config.toml
translate = 0.06
arch = "resnet"
norm = "groupnorm"
init = "lecun_normal"
Rows from block 4, named by matrix and row number. Rows with one number belong to one channel. Each number is 500 + 50 x the weight over its row's rms, rounded and kept within 0 to 999. All counts start at 0. Numbers have three digits each. After the name is the row's rms in percent of the matrix's.
# convs0: first 3x3 conv (model.blocks.4.convs.0.weight, 160x160x3x3), inputs 112-119, a 3x3 kernel for each
# convs1: second 3x3 conv (model.blocks.4.convs.1.weight, 160x160x3x3, transposed), outputs 112-119, a 3x3 kernel for each
convs0.46 102:498494490616521493581529561503618513399462568535456496475541481522532478477452432503488440501496514480550599450394388468408420500512505478542522487427414550530579513541487537556431374404422476436448559561559453440486
convs0.47 104:442469330435534580456490501424563592422474551498513511492521476485581542468520499441453521454501524463412422473519458518539472514544467451468482447500495473440455474523432517471399451472464509535526469562522382494605
convs0.48 101:546550521553487431514481531464545521578579495436457424547619533555570537468481486443567534466544465444515483504453447532494411388455446492474504505474518483480485569509494554558476537532462487507488551551505556504425
convs0.49 101:498543539520380479572473550416382451526507549496518512412416439469457533572496534434460605525541554580508495603555516601562523504457497545509521493551519413484479503461494475577515530507514486429565542518524523536527
convs0.50 104:660484508503461449515516599609505496551481488480466440456448504505474484553529532467531523445455470555450429500485508451484447499489391567485543503474554558579575498478459557553483554581538458479482494514462485512449
convs0.51 102:480520626544455584517500474547505451467511438470469477505452475532486527527446447523424453536459527457464509445428576419527606487521515500462455555504453475489505496439486471509469468453539578438412590573420529607491
convs0.52 108:420477535499472503659562436483446512539507480428506449451427380418462472500435388499513484543476546495454501481458539515454493519491448486519511530516486571535506568557533542573550518537526503497489469484521528475454
convs0.53 094:455503504417524500436431445405470451432458474495539472592538510500507438410438428513464490478474494562476405451486490444470451585554470534540561525534570492468477422490514416512469500571487543574515512523501544459531
convs0.54 101:526524562500489472481550562479455488527467447545467492403434466491523489554589497467458493546530547533503502581582481518588481478533563612472518546458487518538532534495511519538535522572503519481479493455453442466447
convs0.55 100:509522460426523472435529487429383529386332456481505528539551543473520513496527563543517501513510535435426500518459541558485519512476516484525496515577517479561516497505503517501514529507501501531491472492440577541452
convs0.56 102:508576490528464500534446434500580534499567499434465520474570488431468488537453409517558502442459497489466494482436575566403509529519502531516528513552562503504515526454510538493483617549473477509525510521534599438490
convs0.57 103:461436493517496479533507582459458521565583587430502513515537619545496507488506534487500518443458536437479529479516564516452484518483523421486451427495519437459477534516431507500452631569502552463495503481489517486510
convs0.58 092:586426356513434406566579519520608511450464454386436501421536530473542480553548527504510407485503387462519527400470470476504524513456478456518547526527484477537574475481495464501601566524568573513489578506487442500467
convs0.59 093:488475447585512388505564399407427466421512537377320513477464506517455542490507405440511635441561582491586503547498484520550491444548523525527475525548500491467462499568473530558473523563460553538454559407435545507546
convs0.60 099:506488527421413450456444471549528506436480450494496531517531496455441433486490508548542519508555449493519575536528502526488470516471499558539479470461500457482488496471486428438462445442467436470501452498492523517503
convs0.61 096:597576528548529492527485553367441488520570568528581513577461505523531528467476505546468523461454511471446503498495493523553509512543489479499506524495524560508568447506498546485489518462507491468470501527512436465499
convs0.62 096:531415478459540527453461462488575466533607451515583482496478536530515482471495486566596574448535539499522541519559526470507517473447474549584492526478444525490445574569538516479530445439447479516465481501529490455463
convs0.63 097:539554528462444442541562532320486506485554507547589499474467427540518474492527511513503479510494440470556526462522520503536565545525580480411454443420459533468542470465543476445524471475507473546484499517561508499566
convs0.64 099:589531535422556545427502500584599420564546566483466516555573516542510521515464526529550507441597501538505545553570510485511591503524549493537561513531567488515527479524600469481536476529462434518476497587449547520486
convs0.65 100:470608479498448518430352513598451367518509492506535508526498392472514527458513578454436532529486506450538465478496470476512548519466574616592547515539579477507523548589581576550518460451519455529497564496518576530518
convs0.66 101:424486562488467558551515455501412500551485493556585464594500370530534406517524454483580468493545446495522466483407527443468510416462438611568565524529530468485526538447561494443550541476541503457516474448478518559568
convs0.67 102:568474447580368427594464465467448557476537550514505464453527526465476523555433476479564524480506478491483510534481481616500467541448481534468464447448485486495442464476487527561502549574537399462561471473497554484537
convs0.68 103:444474488487466513505505534487425502499433505527457556445510522458513512538477487500487463474477504473638522532535437488537497458543561500478495498524528472514535482488508483507497484535546509502525467465448504525529
convs0.69 099:458436599511573564483479444511501263501593478568537500473507438557554517536473486514519441505501433525491528530499473536512597572538527410449439481582507491550497498498518486499499421501557498482386504493464472443553
convs0.70 098:487515506536430459484559441455471439596516573461458447552472449519494471516462399492493423506557468486467441457448542466471508507468454556459459542546468507431464461499535514474476495485495601625504507554509489495508
convs0.71 107:476626542484519504529520474439450505435451503478480479483559479496540512506476512471551493564640501514499419477458524518481516549519527511503471546581515528472475510500512433468495531546489500479515482476512477512510
convs0.72 102:643518442494581483388467368388436477521521451505629557522595584532576480449477402578481475472509523439471405481498490457514495492545516616581535577554562519472478524501451523497453522489473459460470433384481483520515
convs0.73 105:446476455405452457458441485440494444444475431435512541474488443461544512504580528481498557455437483509531509547598559573535482446415431477396480522440499561553606461478495525500561516479534511456554446548609466581538
convs0.74 095:520376434484407507575534707480537458320404475354397409469450470488512534488505544527525464459438429521481459480491470442489479444499498487496541453498563555556532538522499504495498492511555505564542498530474468483502
convs0.75 105:395521479466620678447440550478482434403569507483524492451473426502566418544596464471472505489561454533528463476507483472487504439490536442379489512522545497480512517507499560477563506468496438457467488457526499550547
convs0.76 100:393467473272374454418445440481471500580420434393487444490558511499557541442473507457515484554484480609585567491479569464522506462513458534524505501505523404434537518487470488533570569504534534484506513473537539516527
convs0.77 095:429634426401484387371369414406574553536563509558486487429483433498582517483573507600443436455443481432475483456574534508487547549576524577496491572491512474424487472527512515534539531488470521430509582573592468479470
convs0.78 096:601557523495447448445410448482514497533600500497603475601507501600460457568549385471517533489498498505402418506472516452489442422533456420381477532439500581545522507462497442495458410546520470486496514515546542497476
convs0.79 100:509444445477459502322314454387433415554560444678593437488435404480413425458445434469496476478477455536530518528566524452461532453522553462482455540538515516444466481458486430434535453454529597533506434441469445451467
convs0.80 101:356469669382536602407488589646470453552516562502476605488438504523556535505586490575432512567466470508488504606565548504509470361414472550448473472452476421446532477485474488457425483524462577466526574466510504499514
convs0.81 100:466493428475522488456576499447490487388410403460551556448489506475478470460513522521536496494512513533525503511601592529478489519525553494494472605590507471529578527515469601535488547539549555571624521470480528491480
convs0.82 097:485563554488404567547331458540457448473572474462489551431506424503494581477431564461491460508502511475472538587437470584478488515379481473520529434533484449468501482504561521513568533529468514482500576530558558510489
convs0.83 104:449434436366497452374645569432422457543511547475484530534491476518465458517545472503491510494554531538522515479500434519562443483549512466512460468530509441506528451440433464465507444494566456543547502569559491522548
convs0.84 097:456644542390659519437545476521450613485460506492483513491484468499548448461563487486459492452476501471553549565565626533509486596485521535572601450482506402446517461465442427451511519471492550528522442455552458504555
convs0.85 096:516484563365502433431474488556531636553538627469549511533466442526511492427503443512455485526548527515560436450448471450422475538458518525492441429504462435518462471517451509480434511452421482533525509575581449515482
convs0.86 095:500530521632483472647506519415484547455531565495487446439425503490493593485525544494436551477560613485592499435476472476485534454514497523511550461490547464540571457553497506514501537534515411455507431488527487539505
convs0.87 094:413477435497435470574482476461441532482573595491574491501510498538551580554491462559529505491486445526582474472532516509545468515512434520476425494450442429406505480421468479430513414439528453479519572554503505560491
convs0.88 105:447420513542465529539560469410605570381436365458432437489565495458453473484567538510509476531522451443452528534558518414430531463333500479448489533550496541477457469434471463442451588413443562464512625481541586483516
convs0.89 110:500495459481488483560453447474412436454491526420502503529481496443429497470428474503512476496548598509542499455498469426525554461518574472550554467495518425402444493462500534439461548523535549439476652514465604587510
convs0.90 103:453551464526474590542557623461485471524429456560427426526469482515494436535525478558495565529415490525486447462472552411390513543480481457496544449428460485526516481525436495491464492543603458561566531458502531486488
convs0.91 104:575527418531542465577539517386461446453475542565471574507438497522493461530562532470588555552482572529477526471461499461482431512479473438546492414564525511509455550554495544427451584475527507461516495490523501480508
convs0.92 097:455522542488558552448510574563449443678576483457474428493518537477479460421453395543506534554512519476485581405528471469523485459481462537503501573534529488508541508459515587546526545481504553518488512468482489433503
convs0.93 099:501510529532452569540392548498414502540431525596506569477567454429539538470461503500470464500556562484509487485480498449423479421396483510434532519492557525526476481463520514540584530591572513517534493472456448463465
convs0.94 108:565579527476466473446421503458417537458474494578488422509518550484506591512498518495491500479540537462497446446509590443485550530516458528564570490592563486540548466541527500533528560550620455408450441475547524512509
convs0.95 102:579593459421555500474434504464412479563461493660495454486464430567579497561544511385461489494541644489527630520550558521466578499463552523532545465543562457460443584529553557523577524478485478481500570553502504568477
convs0.96 096:577438421514497393548459461514491528448503515426523545481455510538538504476517418518474542535563545445474486552438395459495347402443439449533506480555516451527527594583534562613524518489478438464543584576589480533503
convs0.97 100:413429500513508481493589534356520418459517366515525471527543458429491393513532429472450531554524465475447449489560502471588492472486480524562459489559454510554473546565492486518525479519488499530499504558558519497447
convs0.98 104:538465439578498492439451540480462554462569494418542533556529492494494444470486451514496502544565501487515468521515549562520501545486507530501442496507484471455475453490478489480425485480454482562520515463531568432442
convs0.99 098:449387466507440371487390429507489422466429520511517479510518531510524540532488471586597476622560516427433451468490403439502492431426419504506469570545579574578530499428435477476450511500461496463508464469513493511568
convs0.100 101:477545475490534569518508496554512443478529508524509500550528513470505483496481462580484450539540535467469512526547454546593438506559422440478480478500542548519477475492496540536520582544469511543492558482536529522525
convs0.101 095:540470515442487476513522556504549453509424428474449476451485466485505484475511523503428442447489532405491552475454432478500530589617581475437540501498506502472436514462453454442493528506507496472447452504499551522467
convs0.102 101:423350513497476533479521556419422469482530502482541533452518451485551492474489482541468491431482340527504538594535561448462518438390452624503508579530496516522541586519545497429605419420504522484473479487491445486513
convs0.103 099:522528636520571582463519490501554490521429453489440506482424464492455494487535548511478437471490484499527491518518534493489469520496474532562535558514527450475516501441467486436483453481522444460493407518478455555537
convs0.104 097:454534400477469543429434432504488493476482521537523528514435494529497489562433520534398466524426457487464438512527483488518525491536491517531478506497459447509521562552533629545582500445474518520556531528525517497529
convs0.105 097:482388509476543574441537503546405492488470564533466466528530543498531532476497571485494551486525493519496541528400413505479453517565555504522516515548527505542509571523445502478441536575505541558579521522480509536490
convs0.106 099:463541495473432392397443474462544453502506447550441561526487502521495463489526474446524438477526502474470458398465496406503491491457465511469544575504558537544631518552600574470527565530506492506525556521564517493503
convs0.107 094:387505520395382450517506446404514420372542447496575410501531459540515424525502458461439526607476542531507546494550481539547517513547579477503482476411501564488464451428467485514452599485502523521435473522475441468477
convs0.108 103:437307502249220419393442517434451514560497452533530466530516482483481436471480496485490525462506579462513525451452564494502515528555538527482497489488516491494520448477472573501504518499425503508513521486564521480477
convs0.109 100:497506504504546488516599565558505466493451448475498520545493428517525481497558506447445549504468472568599542457518456470502456484502487500511501464490459526545509465474454470487503488567522435442403503536514543513516
convs0.110 095:645562488539563504420578557493442594491413425518540488470500508507500496500561513553515482532505492475483416625498431560495557536474585478516526461544587453520526417572548436545542509494544517530449554485469510495553
convs0.111 099:468566562449480452475569433542493441502458425498539455485488501555516509572442446470540545488523560530516489433489534520461555492499505457463511504491534440480509562533580514497514453443527530502538507489512510396486
convs0.112 097:483546441464703644554594635455482510417368416439472452511488460478428463441456496487486492530533508506529534498484453482554518483518533503532519520508478502484460531521486491490518526497466544453509537501482534559578
convs0.113 098:560517473509430368457450429486485470473454526541419443478455537505438524540483482469471495454444446496462561473493457521578495544578564538557561523469422517501436456537483518595520488572505515519510535510460563560558
convs0.114 107:459509542481574548495465464432467468460479513409431435431418534507429483460455430505455472498433492528504514468548460488539512540531508439499571506519519496502482540524456554484430484446438481534524495523570554450488
convs0.115 100:444462521497503636551575537459470476528491490469496502581559508549560461500471436426488433481539458493641505530495464520446408457425459425421432460519530525540542422456491498544527502501490503543501512553511497513494
convs0.116 095:477493714526514513622541451468366397431555523379526527521555527529539536526456485535536462537511473504464467412505575557501489539461473508484469473554466420474423488467548448511522487530585512542554460466514488488472
convs0.117 091:459557659502423521495526504462421489496519438467496507533453458523538565540523576481485507471542521519537524412399491523448421554466392483541525438487470473471551514538494596484536523482517523505492482516580471518588
convs0.118 093:495528442572544395516428395378521486487534557548554554507536464591598467548518505496569560505561474527575598575558543574568511535450469475435492453502494501479485508456502523511534519510444472464492500513410492496472
convs0.119 104:402265228459286091555557439458525419400527474424426425497506503498512493525475554495525519533543425482542497440518532436434435492465524520596546447491460439456446460474472499468457504476449500500518530534494546601537
convs0.120 104:437542521491551578436409472564510537597525508545434446503570527467536622517500573440556483428537561493510570555579576603621606517494523504518513549471412522494508496513587434473504466515514487431472508527540541534538
convs0.121 100:451587520433430483500434461447469473438383424530519503571497567529451538463479600507453479469517475583562547574578557450506547511512600506534512532546546567529460522545525552591531508522483562495513532525486488488474
convs0.122 101:520556499635518472424544450511523517521420455461502477461439473551483513491501510465495581510535560410488519458514546570533481489515510441483536503496479521499503511492471502531467504535512491533499575558442498514528
convs0.123 100:528439463506472480438477470605448407568459440488472470600551506606486499498499578506473495549411485468473519566422498534494503522438457490516498492538499424497513573528475452528471472492461567493494629497494559486522
convs0.124 097:503483526439532524516527446637558490485546497444426514476502589516542497439504428477476429556482439456467417465472497486487510516540562360420443435436499553458476565449442501443489485415506557514552482433435393424554
convs0.125 102:569521371496524348471612422517522488575581491520551506443434460500554484525540509498522489498512528468463478494499471508456466461429460542529536498473451492477432487530536571478534534521535528435439487527475478542504
convs0.126 103:591519508463501548482473547423500495557527496481501454481553553544429499517477372497550580497456610543498501535469512522467499415529522437428523499427563518476469488501530489521514489553521475490567497565466450556420
convs0.127 107:529583529443512501513507430499436445538546505479541526494524491455525499446574472531533540519527500503507531467499445457526473511505494447492488454449463562572525416504499392467558505438479457429497455468483445478471
convs0.128 104:459491435483566483406465467386445511448500455459431510526526489477537594488470546538537455495505424465535523471430525431435460486445478497505467484555467419486498524574517489578545488433466515540448441476517427459486
convs0.129 093:483426519491622571400499532449445546449483546519524576500508455618529397511591513454553519538538524541488487560454505494524577477460459487478479505513406485440422564423448570515442533463491493464478572566560494494532
convs0.130 095:447389483430424499473541565574504479456566462431558439472440471489473478518589528472480583583489505510442427451538443500544379431444443460411493437391477428430537504530544477524510466531516483488566551501462523510494
convs0.131 093:461495555502602545512423497444453457472472480538461433487488512456475478517503518517585609545551529487524480535561469495540518562504460527497484514488556485498459496480515460473518523391405515515486556488448584550481
convs0.132 100:522539484534532470514537537502487492601569552560607521524520504525575541511470478503475573551518537570507486487487499486508543432542538429457511484467496536442461561555542523535528432469443567564500570549515489446474
convs0.133 108:509543582573446498529493543428445464498517588494488550487513513528502549490417499502482468487485533525498569478427495560479492502435480501441419497493519500479521538448524463450479424447457571544531544583473465449426
convs1.46 112:455522408396515551517464506510581548468456460466500473464456449438526540479494499457508440544508544549561536468483425443472473471485481553506491428430493527523494492477465518494448572526577560551562594552518554390419
convs1.47 103:490501480437451424549580498538554504503519441519535576560555491507589515575458482509527513569648571453543519517531440452495440488565450610646504549557480508493462517452454618514479576532534435540469440523494443403433
convs1.48 102:496481417458417411494497515445591532487598544423491511540462417565582523605606480488485501519470532463486448416497470510508536473462550558567514530553545474479495500555449560588515539541502473455455493488463473445558
convs1.49 103:541480527514392451501477455417509504492487422502476502532450461529436455550519564476509418535503463490517454492518470500560473483492464494529488663546465604563565588508497495481482510497483448470536470508564579547479
convs1.50 094:452427432459485565440509556388422515436428539446384533457518362506524426458577505454412445504456423471493474456470489501486524491495543506530554451445455428450534548552607476438572482491556487489488408503508508554542
convs1.51 118:469497551593421460611571522553502568525528555451539538490483483480422379526580460433499490432506491466506508451522499418468553429506541526557463535547473500507468500424522497452522502479433506516465485599465508617463
convs1.52 117:541486406549458489614583500569518471540463469575543449569451468555470492503530541495591490562619544559554490465436489554479485530548479500521444425486500550500432465452488522522585515503603535464465580560467439539546
convs1.53 089:498401535479401531408458534513542457527587518468549448477443536455468541466512607460430467494451466548516525486524497449503534453528523446544441490545417423447421531552539511510544421475499515515532485562563441512513
convs1.54 099:490433471585466495561527463521509515546501543527534567565630576547590598557527586475430501533500524455477499553475471572553564497478493503495489507518539584535544528546558534510547493555553519530497553523533520480466
convs1.55 116:540476508588577525547549541578549496509493434472484398596533417598613445407547475509513473488544548418486480552583598518563576468496551508505439414545495437522501445479531459520565480493537493507472515583502462508539
convs1.56 102:537582465472547432385495446486579609410556500433460452463518520474406523474441498577552560531530544498541484535513497539511547508457494500467458511576581376499516505482515452530513460497524540534475501525562432419496
convs1.57 103:493418417508471461472518536429460492443427451488467462457532515472447450565530507476472412551586490474455461401468483447397503508428514398452481502548528418499604551533557517542603611561523472506509403425413469499476
convs1.58 081:469497390391424416480454480506432474456492557527585592575505499536408577550377482450498475485559614502468516497492387505473407482527464492506567501472548493506544466456420491465418482506467492503510535538523514511636
convs1.59 075:529524554545502520524540583482527456475501486455503560644501430525514467468546514358441526458539540486495461534447395554512444551523583449452482442503582461417531409423462499468476520448518506616526512607494568564499
convs1.60 096:513550547501541582449431501495592486526600484474516469543496521550522521566500525492555537477552565415468451525590493517561482452518445538535534504503573452407466499491497573513497587540479471558540567558588580558561
convs1.61 098:489486568482422511508428449550541567499574567427485380572469488562476532571436548515516537519499543488473552550532543474455518515466547521521512482481441496488521470437487505446549485454508535547538423551484404506479
convs1.62 094:464560514516570553457468504477490508410457515432457387539380474461497468574591424576470499534526546474499509520538540585475532506491554587560487516495467613623480483486507554476471565476453485519536488500526521448453
convs1.63 087:507522554506462413450505430533629529519624479586579451527560453545542441531570492488460527501477594462481592519533478447495473420479453465527606446395414483488527543556552513497523467467521478548513426467439446524504
convs1.64 082:490479453492427549565452431588550486560548455533529506454452560473556545468552553476485450516499523494508545448409434473449479508522442495525500497567528493529501539491446565577510477502522462561531502540509515533462
convs1.65 100:529561514488483460494483443436474490453507558478526562506478455470477545568550534462517547509546589409464531538484570582497530558499529525566566515546495590657621464480477410450434424408345540423406564547589523491543
convs1.66 107:572537447552465526440416513499579510481534599465469524475451459499480546564535549521508565528501529470473506515529610525542513532510477482533461438530408430413304556567482625575505563534495484450510529501491508496457
convs1.67 086:470439503464501541527405487492498527539463489588481458471529627486560497475461455543407580635482539593454466525477530496446578568331488568438408527481511483532472569564548589524527565523481481520545483520557569521552
convs1.68 124:519501485424470486481459478621499490551516559472449505545500493490541460574626556479527533515537547520517512471516507490503559492607604511491476543483528526586501445576537493524496499500566491532516533480410488455491
convs1.69 115:472457497449371550506443582555520432537563520445483496512488394539525468577562594422464447537583545561594527535593531528533465483514481389460496446480556455461527499525519549537542593512541491590525535533609545457491
convs1.70 093:566545483567588560541449516527597549594643586535600503471493449430483459561501425524484468578502496457474480508510532459548468498583488549606527560559480421410395518502474486563595581480595455501475504556555517428534
convs1.71 118:540553553485451463432397406539461602540488497518449378516546495552554571528495530483550505492596593359379434458487478465457457471431400540530566506558548557542487501491502490417472520450506488481464490510462561537483
convs1.72 103:496496480435453517428523487532515524540512471505503482539547514531511456556570563382389395421463427550606566526571470490478399515531424518562533512487523462414471499473495439445460402439435439502532508552589551490510
convs1.73 110:444522556510581582551586530537483445518496535447530618566574535556502512516539529576542517582554484494507482527494483534532541463515490466437510516476494477480550477507421445480486476496479461535541546555534529519487
convs1.74 074:535493448633662484594519437541489474548462521540555628483502568510571535500527494404414407556519482496510460386393413471460440472435424458366402440495405414513488489469455462486457446489491455437513455430451478451498
convs1.75 088:447449504396397439376353406545436536477434555496533551545564504532545496441495492482487489541527503595545560478495493447494504562561509474490473408486450436502478377491457395455538525482563460485432484544502442483390
convs1.76 116:515460514509474472440432446407466522515523590488543555467475475420424466497452478647519475560504560471469453537619513552605602463543538531521487560489454520477386536513427520560506549520533483550602513455400554506417
convs1.77 086:449509473436530498551668612432405461525545474518524476477368457436486519521572603597495469470421360497516472469499589476484525481456463526434441509499474512479417515428429458411468446427461475529517572482429522470480
convs1.78 085:576483494580437417492476506527518542547568587525483436470494506452498455483446483417451563404458511375456567556546545532476577466447514462535572513540515558541509487447523479469567490473605549542508448505485441515518
convs1.79 107:498531499494528475473430452479433565510532544596557470478472493497481524493548531535503492516539534451496504466523570419433493513460414542472450573511457437420403577585547543522523513479520533529471520551509525570457
convs1.80 089:534463507529467479500463410578489399518462468428399527550518440580570541578541484451444541562582640566508580567536399583547447552572594557498452557519496555511538451498475487512497505519482494485498519442546483498492
convs1.81 108:415386411441372425503395417517528567487444447472385389482483471526572512471532539520535553454431522491442480527501469505459474531502554565595568499516556419395476466473522506531539479528569491500444525493478487474524
convs1.82 100:397460432419463440557515533448455445475569488444509522521482475401429489463393497483500477549578593475488525493473538553485570466516524501522530455470497442512550535488460458488456479528422403487520489512581574457542
convs1.83 093:601604499489547523517504488566492459517485549488487540488516560479570568514500561468543519536587567484548495602579518568538494546593471584562500552546544471501581588489447540536504438459550498542471547580531501486465
convs1.84 092:515556465531596506495506491500500425468543485488573456466442515514559553505574584493417329541530482633565486530503591616479542592458443506456483552575514487595560535439433492491496445451478440482534442476470490459475
convs1.85 084:511469554508449592535491532511536545541530571516433479555427519477379491446395528523488534501525515465494462451445482530508452531453454519544492524470469460500478447486472496525558453494555539523485502506502503504472
convs1.86 091:505503525475574611542550517549485512504446544487413602503492446446415521439509530492467440541503451453438459520564512509516519503536529498540446470478422517512562568512485521556536460528528450480510499533514504516448
convs1.87 089:563500501486470437512467451578554510628609465615510382489447495506515531470487541551478435565501547496509633521517516590532527533474584491517442423432398461428505382433478420515516485575555466510473504616539444536460
convs1.88 105:506432433499474472396386497515531455500556455483497405423447521459566441500523479421419489484421469476485445513462471464524484537557457525538524456549478458381431442484460506600474529547493498504480506437469467470440
convs1.89 121:417498490518527493526538474505547608517559570561640618420431488391492585529513567473540469482508459435517487435450468450464488424444459546473478553511469494503495604660543478598454441532496490514575509546599527568598
convs1.90 097:458426485475454494438468541485475639482453494573512482454473556507485604590500446456384526536443457478453438426440534468474534564511455482568510418521491511484550468459472492517433497471473490514502453553516458510515
convs1.91 091:455427434470453469536468499481537498538549539517431520488482557564502486533568491463456557400426523552513573538579453420505474536460489598583485491476465418481514531563514522584559526509539547446481496480527469436536
convs1.92 106:477493547482441484509482479508535473435357448389411414548606470554540459503487538492488501531560569532516545464502535492523533433483569436455480509605519528509522479526554543570559605552485461454492472484498448532453
convs1.93 097:499519543406470535475429458496425528586519582518462378552443418498421486530448485549552473561531501629544567571551468515527482558479526469557520497562591417516563445511493480452511556483538402552587410548561451475491
convs1.94 095:517520547488449451476443448479502496476584520502495479533502499464467465484524473598549580548526536493456480515529545503473431452472416493557584519637614514454475483516503517496516578547544407450565502454540560516505
convs1.95 104:475485496488500488467455560487470460495447423503421399441567552520532509516427393448452557469488447517502545573547488596553517504489430576471504597472458492509557523466450550531514570530566529510468467545547516457510
convs1.96 084:560501386534493519528486519515545448513480473630502486451422578564466544652517486451515581446571600495524562469485421468527444374543492438495425388483480442603623509470456519437422502420408377401449491508475459511516
convs1.97 106:555439466487479486490454479503510442456421411444474456529531453427538491404406440467539543552562473513481455535518504543519451518532426537514532516525512482447498573593525499586568542527621485520543507505479548544486
convs1.98 112:476495466553627599516582549530537455495554590465481544489466502487489552483463528599542480587547457503513476477505489518526445487556464441472472469474514512443449557571474551561510478548490486499529513558592455478484
convs1.99 093:529532536497442501575416463459458439476485450619504569471427415521556497443561420477429514501533561458526552449501493417505493467617590495546445466539502452359487478513541481502579531552521517508457480472494459508477
convs1.100 111:480523489548552420565587523492526533528559590565508556503586588511514548412446478471460517508433502542453513542532465486535497462461514453497456489497513495478417500490493571517551464525533554480462502502484443427483
convs1.101 085:493572518396453495476549546506392438498526599495562610548569478507510532448455445485478501474552565463505512478440492490505465486469468582505426494423425515516539488494495450504480494514485451547526484584510427418484
convs1.102 095:479537471434407478448412442495527508457482466362451427544549559515611585509540605484472454518546525493591526535565500601545460558529503572537474523522546531508522542539548507597620545588590454517493466491429494486465
convs1.103 097:492508502589615533495559530491453472460485553537459531575472505492489590545524518481519465538518523461499458490476517536546568455531560478517535469515486456580517510445453513470464528560544561524452510561492475436556
convs1.104 086:592535515547503480588582512446542513516603508485543498609527482521528502483589615501519483567493506483497514517533525476488502498522581522449477462433481554548488530492529496506507455506512451528504475475532509507400
convs1.105 097:583450456636567508567553493497415422518440498481467508448485440489522494480537548603514519526576519477486511506445435545493493525481534490457527592481499541490404424463428420472397466545465451472421441452487504493507
convs1.106 087:536510500447452531490418502640602530537549493510574514547449448532479502451452453552491511549463456487527467523553517468448547490502490621579539526541501416389458497525592436505543486531509509526465541523530522471455
convs1.107 077:575607604555532575424452519463473466419507549456515594441414452530448515490501481516553537499496490493460415554547561521516526456515558501459515437439575456363373488496476565467478524524504460494477519505447521576507
convs1.108 121:508544523474438488458421440533551536469541527389409457447466447490498495510463541491519514563494540422443506477543487506502506494478500447434468478490480443485509596645603548567569466488494428461439516501460521483479
convs1.109 125:508415485477384441559530491541530538588512483577577516554452489566509572618514529523514533449466460565544476489478491532510507500527476550505440511485447498478468580619519503522560508469476448477551506477477518490488
convs1.110 092:486452487461460493459502551475538481520582609497555493459534496493544600433431629519514467451495464472532460527418491466418516464429512553463467408481434442561550528470511532481564561454583457385475607584511433540477
convs1.111 097:530485466472450509531520567517455439472486505423446539463434571436449489521529434455409446607488501524508535468538523575471508583449492502483401458470378531565505528499486490545563463492545450563581476573541479511432
convs1.112 090:457435527517524553432466476542441493520456513494553551590533432539564507506483541438442488574532561523517542452451482450466528495442507532488510473543489469475450544511510504553555518514510486451435402457446476478451
convs1.113 122:465420436472510491437450485375528498445535448535573530398554550449517537484523454398367477434433460454483476577477465490449514495431516529509523498524453506487500474478479446501475542492502491558456472511496405460478
convs1.114 130:462443545489408513569485538476476512560495515499494469489504509524514512506491498548550527520480489430510457535505474537499453443488474570601501464461468511466474456497581508510565520487521478532479520579533494520562
convs1.115 080:516463498524457504533544484580500526546485422495525438442462403469433471467437581581641537465402452506484515489460477508467486476456525408508500496570446507563520543557572525492505529527486518543453460504423539533465
convs1.116 082:578505526506473632552522582553513466522520462447432397494447493514471467524527454439455550517511502552432449475540532456496470443517534492530527457478531525502436454454448442444492513500502507475474546404470485465548
convs1.117 075:474440452604497526645559472474428475472504533358512525488457488441440475550500496508540513460473523471428475507448499594477492532450518485534521527504531613579525570614567570614586521585551406506533444501517521547514
convs1.118 096:487539495510501524500482525495520473499537455487492478501466363429475488450410474538489490509470498491470489511499572492548604457471523514448570422443587456503529545527492514460456548483488459441483489543490513538465
convs1.119 100:451472465343452438336384402488509532467543556568569548440444494569510503513463490497500466486539523427437455486479543544615563545584475564504520517505505487583509523517522539537521461515523477525493394530485475540594
convs1.120 107:479470515473502478509454483520433451534500470486515478432547472431459487444495491523457548479416470464432474532502551545549506488419409496430545605464535646509464631570537525496486511558485507542491515516448550521426
convs1.121 104:545485498496491453608643610485485490465465479459433443615407447515497472357487501500490487497489472460542492457447412550636442566549467540534565490489507383418504570512477544499516564469489440458497498515493410418487
convs1.122 098:502495530537485476478420368485539534476426481496511511491526573421408548490541480488468437550474555445417468477448528489497535522508499557535485533466399651549535529549555532535422568484479446498530457551504497506427
convs1.123 099:482481520511499470503471449434460503418435579502444525449500461427496494434474472514501521502408546523494502548517489510440551525468544576519442524539523385492474528493516546526508477468430377452493453499436476535548
convs1.124 088:555562489533598512538458418568489498493488486458500466431510509501529511471417387468513549528549549464438507513533543454484493489496442510477510493505514506437405446448502514568497488607492449464533445420592538521481
convs1.125 109:557473506467503480391460421491456477512557475523554513414601518378522574377447497408384464563501552522526555416493508382455486512518456470497534407489540559503458609539530626541513543536496482434437539460483579533454
convs1.126 106:560528533461425488465555580515560486446547513459547509476528588511468589462511551516563519519511514487504443411497530499436543521442447509482405551557492576501437451472446576439454545479506497519489502530467533556558
convs1.127 132:527529517407371431448437502511579531488529502428524391526571591474459551478457531540531458509549524497477474463460461510466535461418515461611550470528462463432320462505447471507455459571515449447476547405468534526452
convs1.128 123:554462519482452523464420484461452453490480464489446338526480464527470427457473511424497469522512451529561537517513546534527535541555458435520559499496513426388556528473501488534551484531581548502515540432487507451488
convs1.129 075:519514477550528487580522526476506529551525553524585566553502616518466515605484407584529498600577551460433496566498520586573513619510546492523395504469456550483533510583560528608570552639549532554512490497528493430448
convs1.130 103:431429548408445563469535538471516499494527542442541559475597428491505490485408474515492490606607618497443546484520480519569561464595609438488527505490503487456578496480487575446465550449437394541591497456561588500378
convs1.131 089:558461434539546496468545565530502429504539508470555595464465425551534490453504569582495493515540543461480508555526581492498528444403483448412502452482504410441474436420538469439524492504572488543557499501462464535486
convs1.132 100:575571522557437447491385472472602504533576507504514429495484474494460459526533530424499491484495480420503595499534548458479530482444502532494574597537481520419506451475441493497531443455455530489554516528488505561530
convs1.133 126:471442447441480451539598518507498502496531418437578547580435409529465461585501470474543505503542431481524439451478455452460488476433521486469510513460461548447475554513539463453481509473498533449474505502575453417549